{"image_size": 64, "crop_scale_min": 0.8, "embed_dim": 256, "text_encoder_layers": 6, "text_encoder_activation": "relu", "text_encoder_fused_qkv": false, "text_encoder_shared_expert": false, "optimizer": "soap", "eps": 1e-08, "max_precond_dim": 1024, "adamw_lr_other_params": 0.00075, "max_steps": 12200, "batch_size": 256, "epochs": 43.1}
Rows from block 3 of the text encoder of a small contrastive image-text model, named by matrix and row number. Rows with one number within an expert belong to one neuron, the router's apart. Each number is 500 + 25 x the weight over its row's rms, rounded and kept within 0 to 999. All counts start at 0. Numbers have three digits each.
Before each expert's rows are labels from the 100 texts, of 14848, where the router gives the expert most weight on average: "fires on" is the input token at the peak. Only what is clearly more common there than usual is listed. The data: views of escape-time and Newton fractals. In brackets: how many of the 100.
# router: slot weights (text_encoder.blocks.3.mlp.router.weight, 64x192, trained with AdamW), inputs 96-191
# up: expert up (text_encoder.blocks.3.mlp.up, 32x48x192), inputs 96-191
# down: expert down (text_encoder.blocks.3.mlp.down, 32x192x48, transposed), outputs 96-191

# expert 5
fires on: "," (100)
router.10:505516504515522530492513475471518516536506532496466513474513526467495503512515492499514520494449552485465472485505513528454528554534500527525515499524515490504462539499538492482463538533517540494504465521488489534492509475530525531518449503534529506533484458484477473544493474505478522497
router.11:459540514505527503449487505504476513490507505488484470513513501498549476507511514516545504462502535459526515515512483472523498502474533534525532554531493510463521529529535460536508516528522481487483549470499520496491520520453457491496462523482538503522513507490493519534484482538496493457
up.7:524468529471472489480511528514477491519451504489545474461499508530497512459546497507541533545453482511503505453501478502506474463474523512532504513513494523486526521526487444486481531509470511503514567469518525487501512515510487520527476464471506477506496505465490501483496476505517481509
down.7:469501476489485485500518532456443492514542524495484499520489436516470489503523512452464476468551479498491502516515496507529500545482501484506515487498523477496462472477475511453505479477510512485520507505469465504501428493501492513496495557489548463451508486568523454515504480493518487481
up.8:509499555512463474507531544501503481535542497532477501473540484493506471498490483500502503499502516489525495470490512536514517471519522501437527477479491488532494497499483508506503526522470522457534488505461486478529467486555502496487479485417495508474520497507483484498518532516505531492
down.8:533482465546540524478487528482501471524491446546481522543488501481529437445468536502492523479483498508481512516535475497533503518537527510546450490524480498488492512521537498500473452510504463488506483494498469518482520480503469472503474492502496483487456475478505522467519473464506502509
up.9:481517523496484460511491498498480480520504476509494512473522477463494506424515507467486507532528516447492483479470531512480494517526509459501460546504461487543493541475451500516492532531497476530517495478476520509517505484522529529482500519465479480490499501509478511494500510509490491496
down.9:503503498491522534510543512481537491453475528533487500525481493511492482504490536525502478509471476510464501493469496527526542478499468482496494465534511478509501513502516472521505448533524521462446509532522507550485526469487532439535474487486493489485493547498507469546492503496495483508
up.10:467508477523497480486495491468488513466473520520499537511524492503470485497500478484471459509495486512459529520517503509463515516495521463496498476462468465528512490508491532485520560528495486446502441497489525491513448491519528519531560504523498513440493473515547513481523494508530522473
down.10:522478514500529507513494525536519505513514496454490440498498461487487493496494484466492511504497537464476478437472464472489481506547500490472520509513493504495511539463487520501496467513472484548551518505482490505509470499484485489496484522480497471505572460499505515474490443497489480523
up.11:471504483481477494484485493494499524501553514485458483452487478491481490471510489447493482510499509474486477506463482511502498492492513487549467488491483461503523510458523513466525482479548484443511481517453473482506485499485538514472457513487509477463498461510463467489458507490503479494
down.11:489514543494459540501530460474498528512526512454479473510476533525531483479516520517499521523496522505494482498499536503497529517467447525550531425501494453481476476444514476505552522509447489517487493499488484502478491512506517508481493481473505523503504464509491485502503475432487485507
up.12:495500551505546530455467543514515519506470490485486498493500513526531505535477489475515501477463465566518482473490499500501461472497497517487499523434492532487561517533563496507531466507498500521492482492550501507470471477489454473499546462506480525491506467464491508490484509521487499502
down.12:503498520489513547508546491490551499519513546507527515528501459505503514533503495538488492509512499483479523511514469499518524529465554465488535497492498516510478533489508511490539504519501489505494548499525489543543467497458483525482480521483520533488483529495500489468519497476495485480

# expert 16
fires on: "colours" (100)
router.32:514490490466496547478537526503498484523470540458497493464514513503475466486476527510500500468471510497486493459541492463520536511465499514499489556484519475469488496536515499492495504488472492472534494465496465466460457488460474500545527455549509483513488508524521535470529500496523491523
router.33:488525533503544532519524497524504513457493520483478485472521495459476523494538506474535519493475528496516513468529467448476551542514496503525542497470485454455478548534521459493471505496533524515488538529528536510469488503477470498525475448497487460476475501471533532479540492485490507502
up.7:487531468506464496534482548493491508489488499545529466489508524455483487486506521517479535521513536500484527515507497480483526512503463447478496500485472479454491525504479463444489444497492487487502499478451541510478494446501479474504516474520487477448454522466499507503522475493474488493
down.7:534471498516496485507545463477468526488506466487490528494485488540476509505506533505467481483532466496513497503483506512545523504507511523537515507557513491550476504506531502478535526503489515532505484467488452499513494513511513480470495540498535530522556469495523442508485466509541531511
up.8:506448444506511495520498508508473533522486476513526525483499464486502474467522489496468572534478498504476479548507529494498514524438518499494522510512483505503499514507484476453496496469496474517478482487459497507504499502486533486500504462538544492458510512496479474482512519462508491475
down.8:474512514477517499498578471477480507445486482498461510492499522501507511451499498479501485466468467540527539485469488492499500501551484511487533479470518488495459501476491505515518481540486534492510500513512499528487490529512500510484479544511478487508496493509484497523477488484495533501
up.9:475449490490445487512512489481499479481454487489465444495476521499517456534495537530494487469555453534516484494473453499519455472482525548498496503467491494496469501469495519511516518526500487472515476499516504498488539466506472551475514504515435478550518484493478492518470516536480473491
down.9:499522543477547479524518514469466505497489486463467513529531494499513577470532472513476523482541516518490504487492456507489520503510477493470522479502503501490480511507489527559489461520486512515525493511502492513491503503502506494507502483475513521527541519493541472511456543459536471511
up.10:486489449471509491509479525559500535479452574542558500469507491514474497484502498486519525509493517517518494540497458496467498504451470460454500507508487536505509502505439467476500492504485496501555511486464528460490539507469459502496490481484504506448496468496519508462495493510534503496
down.10:499503469505513538478480494495470504545552488500480477468496515516466515490524545482465481462449520497510517461482503456509557522477526529528498487485530504466487494520458542481533477537456445493508451509504471493483492536489517482477485487505516486487492479514498518512534520487505504492
up.11:499501478514535511512473519495493518520522480493516496502481484505505480563500469500497435499464548491493480521477499473502509519509526454458498479498535507519505498484459552532483537470489510532462457525499523549495470508446492489502502534504500472525500551491506479565453545504487502530
down.11:517515469550486471470465530506476505490525482528475539516479518527507563534511496515469481488529507488476507492487501514505545548515500510492479502499526526545494497488490507505509469512503504493527469507531528490508494492524503463529533505529524476490480498534462519525486550507471536515
up.12:511530491518468482510472496503519501489502497485539440482492477474494523555506476563519468543534475485499479515464507484483502503477479443527511509470460499505508454497515489504477554485534507472487523506500510497510470467476496495476542493500441525519511526487460498536499502491530497509
down.12:481508497530520528505507451498466522553504490526479508481559525466503454480460521507507510512498540509497442545500519509512487488477497490515527481553487484545508494487499529471472473470506499493501474489484437521504504470462456448493543515478555525511530504506522499505481489534485465498

# expert 4
fires on: "roots" (100)
router.8:497496463490546489474547508522533513486482492499485481512462460490489508529531503495507498462437539515540527504503504511503514518479520541496490523472534466517515544504478486531509493509522520477510544501556512508509478478492470528509469504501501466505539531463501481508526494520469510537
router.9:483494497484510468466510467512506495519512485525498507483481482490522481529508538482485480514438527443530507507475501498461498559527552545544540558460530491499485528506509524548512497518488479534504478521500464495541473495501490494506468505507500485486510491457493536527504497529514536474
up.0:479526492503486517510475506551502504499456506515506477502520467478526510487494509512480497527550504528493512495512529532487516486516524507494467515467474550513511473527457474515476517505511458532508506485475515505513519476546520529507446456487495489479474491477471522535474514528466495508
down.0:543499449549529517500504524470466455486549459534494480505500490515481482526480468490475509486525541451522485514528516500500503556485513472523521485514488475497520512499520495489499478481467465546506482483499505484505459480485475499537493486496457460486498531541486511468485517511496509486
up.1:463449520458528509504517515522519477493471471472491506494516427506525487524466493524502497472504481494532478501454452492540472499519485517547464528498511498515522511513551470502496486471507517498466525494531501503454492495509500501517494487518507444502469510501483467465485451534522490527
down.1:497530522488466495509514519472518483484499420528480481494504479510504454505467509472530512481498484435541496498521515508518547533501487505505469486496436490503484484482412494468560499484533515482526514512476478521475482498495495534530503506538523486469518456517516541456493462504458512482
up.2:480490515466515470503514549573573490519550511504486510533499474494515496517495477514512504510550490515565506517440508523475500451511528500494448531518524488523488487496515505510482487476519472501500492509530498479488526530516459549487505495497491466477490537499483496526509485518468515520
down.2:491460519527500541514482472470496511468503495530486542502533511533502523502464500480497510456535513514541479486524483471519494508472479499481528493484532530505499514500459495542487492546485507535523534541519480549474520486478520494516501525511472533528516451482487508485493502516523458504
up.3:518497519535520488511526518512527478507515548474526525479484480495531496494523519467518497534497470493502522485477507488549492497445509477522493513501478492507472543531560530487483492496515505478492504519522481510501513516556494509509528496471510480473509487522425486480525428504500514476
down.3:470491503483513537501470522443505469529506483480488527468503500508476495495475503516469512479483523488507465485520491540489513525513520492502527493476494491517500463510456475552557465505496510504505525503455485525508455485478483517447509522541482508536490502525535478485498540506496480525
up.4:509525559549504471476490512470454457539512508491520475447494531482486465480534539484453547504509501518512515484520515485515468495500499469501516524495445500490502495533502511533522489488508484456531510492510495475507487477537529499524509476510449476476497461520460527445536492513457482491
down.4:528546466498542544526473486491547489445501504465489476505520484476506552448492461515514495506533466529499476508532475485521486511548477512538460477487483495515487478494475500513481518487481489518529543495476503487471534494486511519463465482523528525514476462477521514512542452501482486497
up.5:432534533469489515489515545496492497473495535473468458491494508486508494492512493534518505502520465494527502477494506496497452476506516514535496529493512502520495510504533503515505502502512480441513542511532522505517509461533477515494489472499522509508500492507491524452499481496498486512
down.5:507522530519522484480505449469518499504480512509535531479470501508549509502505509489529519494543507523557510539550503470496491499505527539464480453502513528535485508501562515521504544502485502472465492522536473458475488478513515482511499544475524505472468478486500576485518465444491490504

# expert 27
fires on: "," (100)
router.54:457473542485514535491488525480517509506486526472486453506494494513504470529495513492538472459518547496507535454493473464471495550516539486476516535488543527479525486549540523510476535481516501480496505494535468462504511545482497513506498472539508452529525498471493526488485488524491481511
router.55:501523539455539529463500524516536477481510510480536443463494541472505477522485518494543468473516539480531478457520444519481472526530532485529502524495515524522493491503491518512472542510510511473500512473530469504503506502497482531480506488521470474492477454516493527503480474533499484477
up.7:524492424507516555516458477464499531474549472514500521556505472462495477533470492498466487512499520513468475504519492488509537513482485488503505471484506496471504502476498553454522528524489475538479477476506516551481445517452485524481508507546515479523501484494509493546464517503476518474
down.7:514518474530507453478468557506467491526476526512453555472474470518459522522502536439504493459495482472491488507474536565487520479489483537529497506517502493490501500504532523527524460468504508499509513513455492459486523528477480469505497543454491510526470520520474500464493509542511466478
up.8:454476441499512471490486515525505521539488534481480501487477492503505490478528454464478559488519475479505481533523505503517496527490546485486526504494510535514496518511515501478504534533522492493482515468484504497528488472505463515518513488497536509473470504492490506537520454475471488484
down.8:468517469528492504496564504464455465487539491517500482495513468519488523529499522483465465459457463472489506481490513509498516490471479505517477520510487485468463445469459517493513415472451505504522497508477482499516475498499522494509503498488443483494484490520450487493450501522510506505
up.9:554506556466508471527462454481501485505502479542488496504497485505496529474465525501498476498446471478512520521489488497479479507506484527542523459530542473535508483475555504506519469496526499520467505488534534472490503534506508474500514511531523502528522475455484524497467505513515468503
down.9:501444532530516497500519525520459524513497515462492525516496504500495455479527491475495517534535505518500530480528482494516505477536471494465474517508492459492489512505459441528510515529480430504522503474507495553477509488480505486469460443463491477469463503491534520488538487478532523474
up.10:455518446494527515457462462414475499511515475528495499504487559529486490509498499528531482484474513484529490572512470538520503533491495519506489480490451517542538515496469472489508500568515507497486452508491486499479492469482514491513499509493557493501512493474529473475469472473508531500
down.10:542493511510502481501525541540534496472476500445521489469498495520527528497512507508479510486518529498473474493507551464468488476471518511500524560509492479442476497493503545473533454486485512444509510508473496486506502512558511549501502489527463487530493533503488482479527530512462511481
up.11:466510417465509514506478463475526473498501514539468563525486521473477455496492496476450494514552498527501472510515505518528492507479512472487519513467483490538509520521541481499515482506511457451504490489479517496521480500476509486513528527471519466480499486527496514480479491511475482484
down.11:468454505471509526504457527490460483512537505482532496463486498507513550503464509467507487493457476525483478484452488480473536532462493529487507438497521499457479508465500460499526500514488477562489510492503481499495513543467533509511505507515492523528520534524506541508497510508542496515
up.12:472533490471509526532486490513545506528486530536481488522522524499514474500491442498486530492514497499510486490545514502464505532478517482519535498488489489488493492524487467460500548481526448492506526434462483479501471457510509506479502486500526459427485477475499517510534480479489528460
down.12:473479466535499492472481536496502482476547512468517510492453524505477486535507555538494474462461451514478500549511511449520491492491478521531494512498507477486521493493538524546494458504502547533529493501523471501527534537524517462534507531496524491531513494525510489449493491481478484477